config.toml
translate = 0.12
momentum = 0.85
orthogonalizer = "polar_express"
epochs = 24.0
warmup_steps = 3660
Rows from block 5 of the image encoder of a small contrastive image-text model, named by matrix and row number. Rows with one number belong to one neuron. Each number is 500 + 25 x the weight over its row's rms, rounded and kept within 0 to 999. All counts start at 0. Numbers have three digits each.
After each neuron's rows are labels from the 100 images, of 14848, where the neuron reaches its highest value: "strongest on" is what is common among them; "patch colour" is the nearest of a few named colours to the mean colour under the peak. Only what is clearly more common there than usual is listed. The data: rendered scenes of coloured solids on a plain floor. In brackets: how many of the 100.
# fc1: MLP up (encoder.blocks.5.mlp.fc1.weight, 768x192), inputs 96-191
# fc2: MLP down (encoder.blocks.5.mlp.fc2.weight, 192x768, transposed), outputs 96-191

fc1.369:522507513493496504489497482519494493501489472523526482485513518501530511529496463523502534508492491509489493489547513501501455534503514495498468519526541488541487499525497493489469487540509501507493502514504510481487477522549477485455523529538475499559510553459568514482488487511526545484
fc2.369:536506509494532476456481478473488539519474532523473514537481517470465518500512483458486545444505493500499525528540479494505515505464454514499522525488464517493492482478535549533502459431457502488453457478502510528498457551523501458448517516487481503493487499518490510467516501522552481550
strongest on: red object (71); twisted bar (31); its colour: red (27)
patch colour: brown (61)

fc1.565:479484519493510555494544504500474496504508485491545502532517516476544517492490490511508483530462470494543508529458494491479473524551498530466530517528553533514519485509529510504497493481507506527473470468461479474497493526494482410515510503488500482492508529463501495509516517509501523520
fc2.565:487555529497512492461510533487467520529504478494449502519473492468470529524483506523535496458495559500509467493511494478532483490493508487469516466550494507531494513533485543424519486500505519542494469512481535512514484513522523520472505525446511468519479550479463501548531481476510441474
strongest on: torus (44); largest object: torus (30)
patch colour: brown (36)

fc1.274:513490493499474522499471511461524525511504476504479528554504506527466549510482524540500485488494536484519525515474503471523503490547475507507458503522480456462500512522498509496497463529453538459488491500507534552483511460523544514443491487496486494509514494503496533495475487504465521464
fc2.274:490511517454464484538530530516456487486477529457524509497499467478507474460489462482482494476491491519489517511555497499453515536468511485514487450436522542523530500497497478477470503476508456477477488497513451476524485540534472523520487494496499485470489482491523520496520490499505484546
strongest on: twisted bar (62); star block (33); largest object: twisted bar (25)
patch colour: brown (32)

fc1.371:479477550511497525483515487515530521504518506491477451507486491518481535528493512461524509464508514529482480470507502509530484507519510510491461473532524483543483472498485509502460483493470475503499488499519481502525469527492517472498513516495524484494500519524453474400508499518481506502
fc2.371:458480506521512456486428521536535486477497447523495524497487508507555520502501527497478461507527516503507493521506479506449472516538528521513474508517527463468479503480541509487500534514483530538533526444516494481559533487497486519530466437501531529513511543471508520498481493471508508505
strongest on: light from behind the scene (68); wedge (47); pyramid (33); cone (29)
patch colour: brown (28)

fc1.370:481483517528499480488473528519556505456500494476513445532465476487506483520511515515518475506465495552455486527536524495495478453497511515469496504476509464486500479530505501482509466512539546471526524531489480507528498513502525505485536506535468527496482509461471523485513494482486506460
fc2.370:515483510476471498457473485493491491476529544484478531498548501529519500493514547503514493487484525488512482463487487490494518511503473533523493482485517511531530504528514467515486488471497503541506498480517500448532565507519464484495530520491464534526480519549500454520512483544488506483
strongest on: orange object (100); its colour: orange (32)
patch colour: brown (57)

fc1.741:511525504512437509530533491474527505531571494490494537505490497467528510518514475472496497487465494551535504536461476453494498454491504476544513518447491464491507515495518455493510517488514524483479489506495440495480458478534514505519477515516536568506505520495467494512523472486542558477
fc2.741:522493493531514519504482473488487471509504467525495456441539493504493493507550491482503469449513494565508499490491547474515518503514465450473489540539495490514546487511523427478526516482508491503504510559494503520460469537520507473487510487466492471505477504469515532516475513532496490509
strongest on: chain link (76); light from the left (52); largest object: chain link (29)
patch colour: brown (67)

fc1.148:463489505494520484495489487520523528474450525533534511463441456512477477497469541496523498499530502524460505477536461511486459470496531491429512474537507490513522514542527512490514517469518528535489465450512485505499475511511471499467537515519481475500452482494553502496515544515511509491
fc2.148:498512539536497450515545486502546523508482489519543474504488491495490488532531513456547493540522510491479477470503483495516451499501514504504535525476479475525502491482548486535511490489490480488490440490456504511497479523490450513454506504488460535501504483514550519510498528459516469516
strongest on: egg (41); dome (33); sphere (33)
patch colour: brown (28)

fc1.452:495523492512560484493498457514522501503486539481469455426480474486506506480505545525483461514493524454491509477518468504497507497525496509489542484497512503513498542496487506469543524520481499538517521503538517533483481479484500515548523500516487491534531530497469468509500518469536490460
fc2.452:486509525471458480511503543479517473474504500505548518531483537474465501494487462453513482509484480512502500515515488493561484492457526503480523523491481505463513539503515485492473466505484539478529502493479473472492516524489539466503519507540494495529484460528483534499478551532480563527
strongest on: light from behind the scene (68)
patch colour: brown (57)

fc1.315:547513533526475539527531488444562507529551490483491493466482544446487481560493492473550477515476481481522497490499478493512542514516514504488527554520515465481496532494465463526449511528450465516497496468461509505519514487489508473482481525464491504475495534481464509533517490491501452506
fc2.315:495494510517531507491473468500489496502471520534524533485496510509532473473522501481511478499541465521537507467488479489489533519490567479484539514505492499497534500523501478495465504536500481483512451537479520563511462467496503509499524482505526486517471500524547510525514499476515498473
strongest on: torus (71); largest object: torus (41)
patch colour: brown (38)

fc1.731:514534471483521549495490465489542460473470469482522530464533508450535523527479529469498498483518526559548508508514495506504477503488475512535499486486470495510497464494470506495490516523514506512532544470513528537488494473499597471527531493476464511495498482513482508462472464484516489506
fc2.731:519511509491478510491483503549510517484474509559514531483509498471478488470484500468491496479521502498484478496515535487507476547554506506511437498511524462539481499536503452513491492498452505480524528483543491479507475508531514466513547498508531433561530541508511526500517502499488514499
strongest on: chain link (79)
patch colour: brown (50)

fc1.403:488509480498469521512504532487490526512496528471493483533497457463538498489508504592510474511497514516478499482467497499476486496531519477568468521478460475479530505514497489533526483521496487524483500491520506483507496468467527485486507472468502511516519458497552514508464449488511539499
fc2.403:488512481550499521493466485487475498530520496487506488518480521503507489499488532509535488540502511508476514508513503481496551466516509487505554498508510499524493485458495496546515509477482497464525491449482468480511485448502473515502511470499476519534535499475508485500438517502519520513
strongest on: egg (29)
patch colour: brown (50)

fc1.445:533531500513482445536515515490536536508464524505481480452515494530498494483476492502526454494538530512483487513507482471471508443445491541456469484532517484509514492495508464488471518476526491486481521488483538538540529482546446492487509506492548527477515480500494515537473553524514488536
fc2.445:559514522511485516515494497529498514516580478558510495534468500470509482505485517471463486503503529482527527489495513499517519520508514533455500531459491508547484499485459527521503503495482502484492462480531511481499453487466474476522520515524508458520446515492523510516501506479502517484
strongest on: egg (33)
patch colour: brown (50)

fc1.532:474483507506526511435454557517537532520537535490497494484498499481499502533503481492520453502488468497503523500472455490478465469503520541519525517465520442482514482474462518502492512469530476503521487475498518486485498465491479484483524484450471511480464501477494525523496505505491538524
fc2.532:540494516516486520405532463587485485538541510500501521500495497475481518494526501502497489473472497505497504498491528511503497482536526514513493534495495480525478498476495476500503477522445498475498454509528491521485521525536516509508459483522515502519506488463507423484516483525527529505
strongest on: black object (89); its colour: black (29)
patch colour: black (42); brown (37)

fc1.394:485555508499510481497509524468512513502523519487496502450524450526484492517506512510493519548496495517469490497485453505506490537521527501519519485507456528514461526524570486523491528507520490527467475557531475507461537500457531462477506469518512474495487487491513469478521532440474484464
fc2.394:496485485518524488523489492488479523503482507487514491516506520501492488517476469531500484468544494520519487461502519469446471514497430484514512479516537476476473470535508520486501493418535535491513486474524524502510531516494504498495500456525487518475471464507533448471457515471512467548
strongest on: light from behind the scene (92); tube (33)
patch colour: brown (64)

fc1.461:504455471502495485568484458490519516484504480536543501520467484473485499492483470505483486523478522494502492523471452542498493489516526514507506493553587516506488494512519488484502487534501501502492433508491512539495526491479485496540476505454469513553514497507510508491503484518518506471
fc2.461:494527518504504484514533488466504500479510519512498499492494477531477479477474524546488527495507532498463464487497462516466550502512490462512512490572493510473463481525509547530462532525528501516474536471480508521484509503477525526482480472510451439521514544501511466491529496515509497517
strongest on: octahedron (33); pyramid (31)
patch colour: brown (29)

fc1.392:496542518488452533504505500504496429522497450444535529497474496500519495493520500509502509501487482467533503508515477462549524500507500514455533473518511450501487475508507451442468478505510498482489484487527494511475476509538507506515523478527523535480476481505505495508511467469533515511
fc2.392:511506509533479488455493508432465497440494499491465502480522546480503496494564483468448502496525526532494505501480547486478504465507500478492542528480463487513496499461522478512514505486462515464492541516474481521526496460494507465557486513464538513514480535475480507493484538493461514504
strongest on: chain link (58)
patch colour: brown (40)

fc1.237:511507494478497467512499521500509509529497484482525548523516533489508503513499489519498508509518524503567481539508468500486524485536511503463526484479515481516461484499490460492530512512531505503521491462501458450494506464494479487457477527528516504478509448543461488482458501517508510491
fc2.237:493487488448491507482537455514436507482532522504493481537452474474475500470512551517546488507509551484500479493542546448492420521497497533506481516470504522526489497496515557481497499495528513486482508537486484492505513518495512443487529492490468503488487542495503523476480502484497491536
strongest on: white object (60); jack (37)
patch colour: pink (38)

fc1.692:424503518508467500503513506501531478466481508485502460496469489500548447498494514543514489529506510520450487482500480495492527513496502532528510488502505498499503499547517512505477483541509542545468467485530483500537526495436488516500538481500492515457458497499453485551507541491465517501
fc2.692:513493497509461493468474474456524482451492523463486481500486539513523526515494521452486548492473548501521505459501516484491529482498502501544485531500501522502517478492486520463537466486495518472519473498487502501531517473520530500509517509502507486529489533502558526484514497525505494492
strongest on: orange object (93); its colour: orange (34)
patch colour: brown (43); orange (25)

fc1.698:525486449506475545483531477494501531513514509474513531504539518487514500506475453479492494495511506489527486456516504487514507522524490415441452515517483495479503485531528502498485465485489503506491509482489511479495515519522513530445508539488500483471544481470471492483489479515546574488
fc2.698:527492526477505478460499470459460490490501534480492490496509488459509476480488522529497462474525479510510488528504529512488485515503498505522467514505511477469507525516549434502550470473507505448506464495518466515415500518499496467507555518486481503511488509509466525540466479491501459507
strongest on: twisted bar (60); yellow object (47); star block (45); largest object: twisted bar (25)
patch colour: brown (49)

fc1.165:484495502497488525472462514523504465480490517498476516572488519494543441521506517474508487536518519462468479492504517504434528492500490530507537541486495481513500526520540530450513484482503550486523519448514510497519494512535502500490483486492462502453514467506515499517480499458479503449
fc2.165:504450524498478564479499498540529464475533508494451486471513509502489510539483534496529512522468493484493500489491462498540493496498504511463467498507525504518515518521472479487516490506476549513425475511503479468486513526491499473547499520503509530546509519454483515514546487566521532488
strongest on: red object (78); count: five (43); dotted object (39)
patch colour: brown (67)

fc1.58:460533480507487550480511528552495501546468489477476473477520485458541497532532529491528502529506518520437497484541502492504506498533488497545503542523482477477450508506520506554502490501491521498547524493453465507519497471478476490484478541474452521487483468526497539498485502486515531512
fc2.58:466553479558510522493505489473503528518488507508518515476502499521523497494510460510492496490503485488504508482467496510510537495512466538504497491470513503509531489513487473509499522499483488479499511487494534513516465495466530526463506469458520507528497499551507487554498518523508485490
strongest on: egg (49); sphere (33); torus (28)
patch colour: brown (37)

fc1.738:502512512510440535489493516531539463501476515516538484492503481481516496521503535531536454474495545514495510534462514508515485419472520470446510494470473465501499523488511532469460482515532525545485517521542487465505500524498486472494485478522510502536510499527476515493467547508509528488
fc2.738:521514498478516553459489493527504451515509505497494510520505474484512493525501487485447507468527504425510494451520517485522454504479458460542504516516502526541488524501436502507492468519474536543490535493531533537483485530502490508500512505491500510505550513497546538522507463539476515526
strongest on: red object (99); count: five (50); its colour: red (31)
patch colour: brown (80)

fc1.485:535473507473476550492522524467526529486533489537544486498548514520480517557490470474509492492499507468506498523524473489483476510506487496461490506520465481474517509508490505509479485517458506520477481501494519515487511513501484467484483540522525495503507562492431478520484531525548521474
fc2.485:520507545520494518431508520519511505493499478500540438463517507485525459474541476528500487489516492464477526480490476499496515496477514517537520509475475510485485482492487461484527535540486528485521448529498542563488492497536468514499539543467494497518506508520536482520522541516488510542
strongest on: torus (72); largest object: torus (46)
patch colour: brown (62)

fc1.462:518493531470552487472504488500495521543471531473493473491553526475522510478478527560508573444512461523512483525485500518506507506497500498481462520466449480494530506484506467487463526490508493508496480489445521543465503525479505496496502513461522521501490492445462520451487484489488506472
fc2.462:490509518474438504500482497469492486480545495501508452523457499498495508505489491506450502478503462530480497465473487505491531509496517533501506517479532484463461470510481506531484496508498544486479505501472463525481463535514481520507518461463517455485476474530490490518477517487528476521
strongest on: twisted bar (37); cone (35)
patch colour: brown (29)

fc1.666:508498509518472544495480490514513489496480487505476487506480494487509531486493576550487468511541514526491522534444533497536475463463549456482534497483482469480503494496528520455497505536533546530482498555518487494511512481482529513480541478516490526496566466470472497489444540496516478505
fc2.666:502547534510500549480493482536471477450529496520490519510497476453516506508497468543478533468530533489548517488510488526504497482487477450522516520525501505501504495472475506517455511558459504541512508490550517519500470517468493479526465465496501463534513497507503498530507513511526510516
strongest on: red object (86); its colour: red (29)
patch colour: brown (68)

fc1.568:491496491517482474501459555516491470497474484521520507570499479531449506472546478490504550556522511499513523493497455529530469531491505532493551491504483466516470516514505503498498464513499467483496516476502495501454507483471489494483495510493456495491513515514493492524415495489518546456
fc2.568:462517503508433531471493487535496488538482452499514456480468512479481517500476515480468471509524479491520495536497553520527442473505507503488480476502492502517473509500523480488512567462498504546472472502490483503467529479501496488509500546526499500551507468474522505524467490499517447528
strongest on: light from behind the scene (55); octahedron (49); largest object: octahedron (29)
patch colour: brown (44)

fc1.524:476569539448474496454453507514554450503518531503502505516486459531545451519500543487491459529519511511491463528503483529489492502506504531534526526512490472517464583505482526476494485460498491486502481469516546469479509510504471518518543481495466503498523476505512520484470510469504504538
fc2.524:535523533462488505428514490527515488505469522500496534486542516488489510504472522480511502464480519451538493527478497523476464501489478479503504495517497531518544525467471492487517448510502488557446509528489506500495544534503513489494509470508458471506473507474535516495540496569497510521
strongest on: red object (81); count: five (48); its colour: red (27)
patch colour: brown (63)

fc1.588:496493434465495461517536505494530513479542527495494503550525487512547515514514518538507469546520456515513490464503513517498494489507504515493513477522508543538516510494477504541494505496484496522473489498458438493510514518524469468529511471481528494468466525499468474529505498520486482506
fc2.588:542534517552534476526504529499500460491505515444511523510463524461479448506506482510509509461503511531500517497524483507507507496478522459475500518511506477504551541475474507554482467512500495473497469503524505475530489483494519487472467511545490464518533498503512513492493510541507510516
strongest on: torus (52); purple object (52); chain link (30)
patch colour: brown (30)

fc1.516:513485531507513493475506531504535467495451496509510498539485532514469505515470536547491497506490466453512540494509474489505461537514475472450542489499400491506491509502492527478512536525494482470508524530511508497512482488514498470505514482469481491502544513482504482531492472488504472516
fc2.516:510539471506543507421522495495494495475495526509470522511520556510554473452496511544490537471481485473538478519487493515482459504519516494492472496486519510525517520505499520518465480500522460535533506505490523539494475471518494514471523493471483521572514520516494467469504539518495512561
strongest on: black object (57); brown object (48)
patch colour: brown (39)

fc1.108:518459500441484552491526488516527481487490472473494505487532496478489526467492465512523501468512479505480502454484498488509515490505508493499514498524558455476511531494517469535508517469515478520487516486545514485496492535525535508489523514509473496505505461511530463516496478520491499492
fc2.108:505509461525518481466445500507527494494496500508470542471487553547489487513487499459517477477515463521462504514518468491559516526480525500487529535521507454459517490465508504496511514468505490534497463510456515523517483527518501469550502477522515489508487503489521498535460531532497477502
strongest on: white object (69); its colour: white (53); disc (48); dome (30)
patch colour: pink (39); white (28)

fc1.523:530502484525482497486455525500501503520526523471515456540459483525503510521505478507480451481527506521515491518474524500513486497523507529497517518519506526517566536516507516515517519478475489477496521474467528488521471447476488524468500541482524547492522498552485523475441495431514519512
fc2.523:512477498502501560520530492486477454468489506516458530495491491497512531525503496465508510489505501477506515519519500482541489512501498521531470490493473481498448520448468534458504464498495496519506483510496508470518526521549544505513517562501500523517494529465510521472531527586483485489
strongest on: white object (67); grey object (50)
patch colour: brown (52)

fc1.36:537450479501480483517489534503515478511471487506518444477485504495541454524487521532525475508538492494484485549513489502484488478475517495494523496466492493523491533496528483491487513502507521468507561500530522497534525503498461520463496498494502479494526479531485534515455520452519484526
fc2.36:516485501502480551479521514489486457459491515508497509492509485484496501495511505528487515529512560466481513495509521457511519456431539477515507516495468521467485526489482538521477502496511503548493522497511473471484491524479480492498489530522536457541483484538448492473506521511517535508
strongest on: light from behind the scene (54); yellow object (52); spring (36); cube frame (33)
patch colour: brown (32)

fc1.630:511523454492485550461511531490497548512506514488510474480462583507472545523523540501494482522485515496486478490507486531486477462546489492506508458525509466506489502463493499485489516459506505476487524481467494467486466454473516519486524486429510492493466512499472523501531484477505487485
fc2.630:527522518549502485505505500481542496515502505504463523453506516509480523508476479514463516479463498498505443490516502505519482494525474503530499529501494453441481488486483508499472465562459517527528508474496487505528503568524467464516465527464450494536487483479540506500513536537482494568
strongest on: black object (85); count: five (57)
patch colour: brown (53)

fc1.545:466478498514454503458471530517527510472481500483497454544521500482500505502490512508534490506534475506483498536499506495490468468557536511474546468526472500510500479517506531497478499510546520414487474504508490480485485489509497482510476479534496515479531497479485528534484488450508512435
fc2.545:531491504479511479464504509490481501569487511500466495509542512535485503487492521502512465483462534514464460459453498522449521557482512519506504451521494539525488535482480447474516491510507486463499505473493538476491548466507476515490533537510509494538454507475509495457491541536440501518
strongest on: orange object (74); brown object (48); count: five (45); its colour: orange (32)
patch colour: brown (49)

fc1.64:462505488525505499487519454524479516557555463517534499482500544567474573480484534525508483506493504486499486457494508512498509477488499496507546475497507482535511484504509520494531510472545555491520502542468501519493506533541511492501510470495491475504486501534486470477490508483528532494
fc2.64:540489466509522482513479489448513481452479491442478509526498490488505513564549494491516514503489535532514510473485477507488514492502503491515515534469492462499519529508495517572476504523495481493480500522471546486495519501506510490482486517533518452525493506479462531485499464526459494523
strongest on: black object (56); cube frame (40); its colour: black (27)
patch colour: brown (65)

fc1.170:493480517462505542476517521511492459515528519494507532454468505517477514506506500520508519491545547492471496466497545523453475483519534522500489504486520466519506509511501484483494498493502527530538487504542463489482479516492460517489523498502506502469435531506511526461488507503529518506
fc2.170:542477500535473549482508496500534458481529441531502524478529461492503507508529528477485507496483489498428488455491473478533509498519500499500486493520508504533514467494510505547516499495504469498473496484536544491494461514469497521511491457496482490479493522479531522538469529506463469511
strongest on: white object (88); its colour: white (55)
patch colour: white (28)

fc1.584:574515519492491478533500492537526476492502494483476518488484467501526505485506466515489500499477474521498517479512465486494543486485486449502492496445505477508479523558507482530487509429498500511496507501496464500488480494524522467483509516482473525449458484521504490471519489494502499529
fc2.584:524506462482522510526438448509538512461477529462489449534497496471462506503522486486543472487470480494482478496496527484502512474487514509482529497483520508450486529445494455490513493499488563464491493483488498498493492488560487511473501511520532498460533508470537513530478484459502485527
strongest on: chain link (50)
patch colour: brown (26)

fc1.566:544492478476480487528519516476483478543485511452490530485462508504526540505480531534482551478471550538518513496506472532532507517513526484503537501500436495490493545508501479451504517496520507481492456534512482531505497497540514498488538468480502536516462500535487479526478486496511527459
fc2.566:493470503477523502475485486476447506431446553476480468485504478496523449511507501517528511527517485474508495555489498486505469465502521504472527474468487541493499489498511511489502500487506491517477454505504503475510512473554494516507447533475510493478535464504526513508500485521471495505
strongest on: light from behind the scene (87); twisted bar (46)
patch colour: brown (72)

fc1.448:509456495494477488489522461521528529506469510471490534493458525483495469488495497531486519571477508547489500504519513508535533451511489498469539530517541417529518540493507499473543497477499516553530475477461512464475492468519505575497517471455503478465509496472468469490499493473517499494
fc2.448:521488480504573474529472501462486487511499500465483518482503471509455518506515523529473538471483497502508520505543481480462471529487497502488514525478503477462549460458496510511496488497496532506490513502559507505490547528522519476521500529557490521482466516514498526496483515492498510490
strongest on: white object (59); its colour: white (33)
patch colour: white (39)

fc1.224:464547540498470526526525479474517476515506467518483486503484519476507471468474485507497509461498512478408532494473520505492480498476521528524496470522507501483512492503526470507488502473498526499514518500467544506476519528469503516443511472487497475521473500477507534461459500525487511520
fc2.224:533510470458487481523547478439508503494470530513510522488500476461515499466479517511524508535484530540481475501524521532507490462509465478493457501503487489509508513504483531498525481484475542514488521455541519516462493490505497521519516494463472485473477484512511488490520524480519464513
strongest on: twisted bar (36); star block (35)
patch colour: brown (27)

fc1.116:479507532546493512485486503505532554485459517495511462493500528515478496538487520480546470480457479518475513516505510516483465552494473501497538487499477498516512518484494472467523531482502530483523477483521492484526491442537453498478530515493475519512493488492470478511524446505517488473
fc2.116:532541507507521517478518517493475454515493452470472551489523522480484498532564475439478508467481479460528481470479524485540514546473502487497502561541549455531516479493500514530461466515481495505520475501505494523494505486512529542519521537472473476512476451530493507462529514531505513510
strongest on: black object (70); cone (31); chain link (29)
patch colour: brown (38)

fc1.542:523528534479503476526521485479507515504479526543497496503500456495494509503496536483499521524539490482511477506482501493501513490498514542536495538520478529552476519475485480526526502488487536515467538467516483487465461541502539444556531473508494492504516480487496525485512473513485506490
fc2.542:504505489512499511527508525526541523498512515522490489518492495459481540474501489473508538457484509490485463456524539466485472484486499475519476454525529463494514483516516507449485493502524527525462540489465495526514515481507531498506515489491542483532493468461494549512481467527519504499
strongest on: chain link (82)
patch colour: brown (35)

fc1.468:484469479499485503471512521486470482493496529523503537501483499478469494493490502536534518534492506456496515530468494539490497521542504551534503477517522497502491554487506478469524479501480497545548539478531477537531503542501505515514503494492498519464468532476511482488469565495488495478
fc2.468:511454552498534520530528489502502498468479459477506451529491492484520522520499466511528514483497471481538542483503523516521499472522449445452485493527499464476533448547480483543550519488517538494504468477515523485487475508521496466501502475514462520487490487530473464532526474536475480516
strongest on: red object (49)
patch colour: brown (35)

fc1.40:529524493511478529483507495490506486442466472527499490516541498476519507501517535506497511462483521477511483511500508471552460500506516513473517455552514495483544519487488488514503494504485475492511517515528491523503507550499490518525506485510472502486486472466505489562532468545541517514
fc2.40:510500513522471503514540468547516528522472509512489469519521503501522499447486496492496523528499496518461482479487514463519480493559513487464470485509539524511500522510495541467514513486509473506481504556479489509512503480487505481485538462502524488498533483469493508503490547515483542532
strongest on: egg (52); dome (32); largest object: egg (29); sphere (28)
patch colour: brown (44)

fc1.230:508470484510498522504474543475557491456459528525527469518497493482505529485468482503533485463480493494501478491520513497456545484466554518501470465490504512520505491504557511502520538496520507507477497525473479521545508488492510510499496501528496528514451473483492509510492473435508554489
fc2.230:562486513498481480453488453513502462509517517523484550493499494500504498510520521502541506513519522508465461461486509464514531488460483513506522476468512534504533478499510489477532470471445512507517519479524499502538536500500484479507529495526468526530507508496512488516512480478486476505
strongest on: orange object (59); brown object (57); chain link (29)
patch colour: brown (33)

fc1.695:493517490527512498471491484501506530506505499494483474458508503500530512495502507448472511483530519506437523512508508542527488512527516496459473515525523551508496482502509507501492535503457473513472456504487501533507501546524504477486530521516415508489524448525475503509480491506532535507
fc2.695:481493498476526518485464512449498575501503511512543497472546481523532444470475494550490504488515497483483516515503513510486459504516525474540536500491510523465487496490551481499559530508499505480522475483499480476441475486483537532523482487492491510496515458511519567512474490445532471509
strongest on: twisted bar (57); largest object: twisted bar (25)
patch colour: brown (41)

fc1.646:489484484498485498500489525446525491503485493495505456494493527407528491520494513497504498466506479489483512541469525484443548454478523465475515499480463529472460527509486485513501521563494515479473523510542459475494479499489474469437497494503493524472564489520531554494476508451465511496
fc2.646:499492444479514517494503468516481483478503494511496543472462506489476509558517466482517530558519497498491513477465484469490493512441531471490484499483519535507520498526504493508512506534493503550489538504497490512462463518501500530472522506530525486531524523513467504524525539480514537522
strongest on: red object (56); yellow object (50); star block (29); twisted bar (28)
patch colour: brown (49)

fc1.601:520507489465501520502515464481505527512533498481537495504521490509517505551500514496470525495489480532518475493493508518446501516505517491517473496523478502512497489461505547546504493456542515495461476529462472503510486520543499473542489510497470489454503519478472487473496499507509524499
fc2.601:512440523562513529522532532532509501478489511464479521504504528492451481504516474479518479522492543489459523506482477489490536470498497475486513544472494507490504487492499471493514504502486478525520501509501519507478498502509507508486483480533518469519446489538507509509497519489532461534
strongest on: chain link (47)
patch colour: brown (45)

fc1.671:450469544545466514493487552510515504470526522465515489508512465504528501473494511516447522537495438518489466509518477496435525508482547503473493492456504465467434525473487521515509467532498524525487478512488516511484477490508508480453495517484539539498475495513496513496479509487493522514
fc2.671:502557490503542519512504453508548462540486485499457468519484480499499507467492524533539508474504484506514486454472544485518466475537440515484519461514483487506475507556475505524501567499523525533513493446497484483504474482493488516511474498522471528488516528511472480490492484493510473501
strongest on: octahedron (39); cube (34)
patch colour: brown (36)

fc1.718:475502491513508453524472509498524497479499508501507468521532487509520447467494548499504471491472492537490503553502522520492489472468533533492510491476545501504491498531482503507489483484500566514478510511520485522485543480488517510485527483516472512495444488483487513479503503519496522466
fc2.718:532499534503484466444485499504488494475485512485476524485556509541498549471514545503509537512493545509506467487513506469499506500536488513512482517496498478509518554510479462460508476430490468548474506520485507485505544472527493489502518495470455519539479526498512493520513493526529510499
strongest on: orange object (100); jack (30); cube frame (28); its colour: orange (25)
patch colour: brown (60)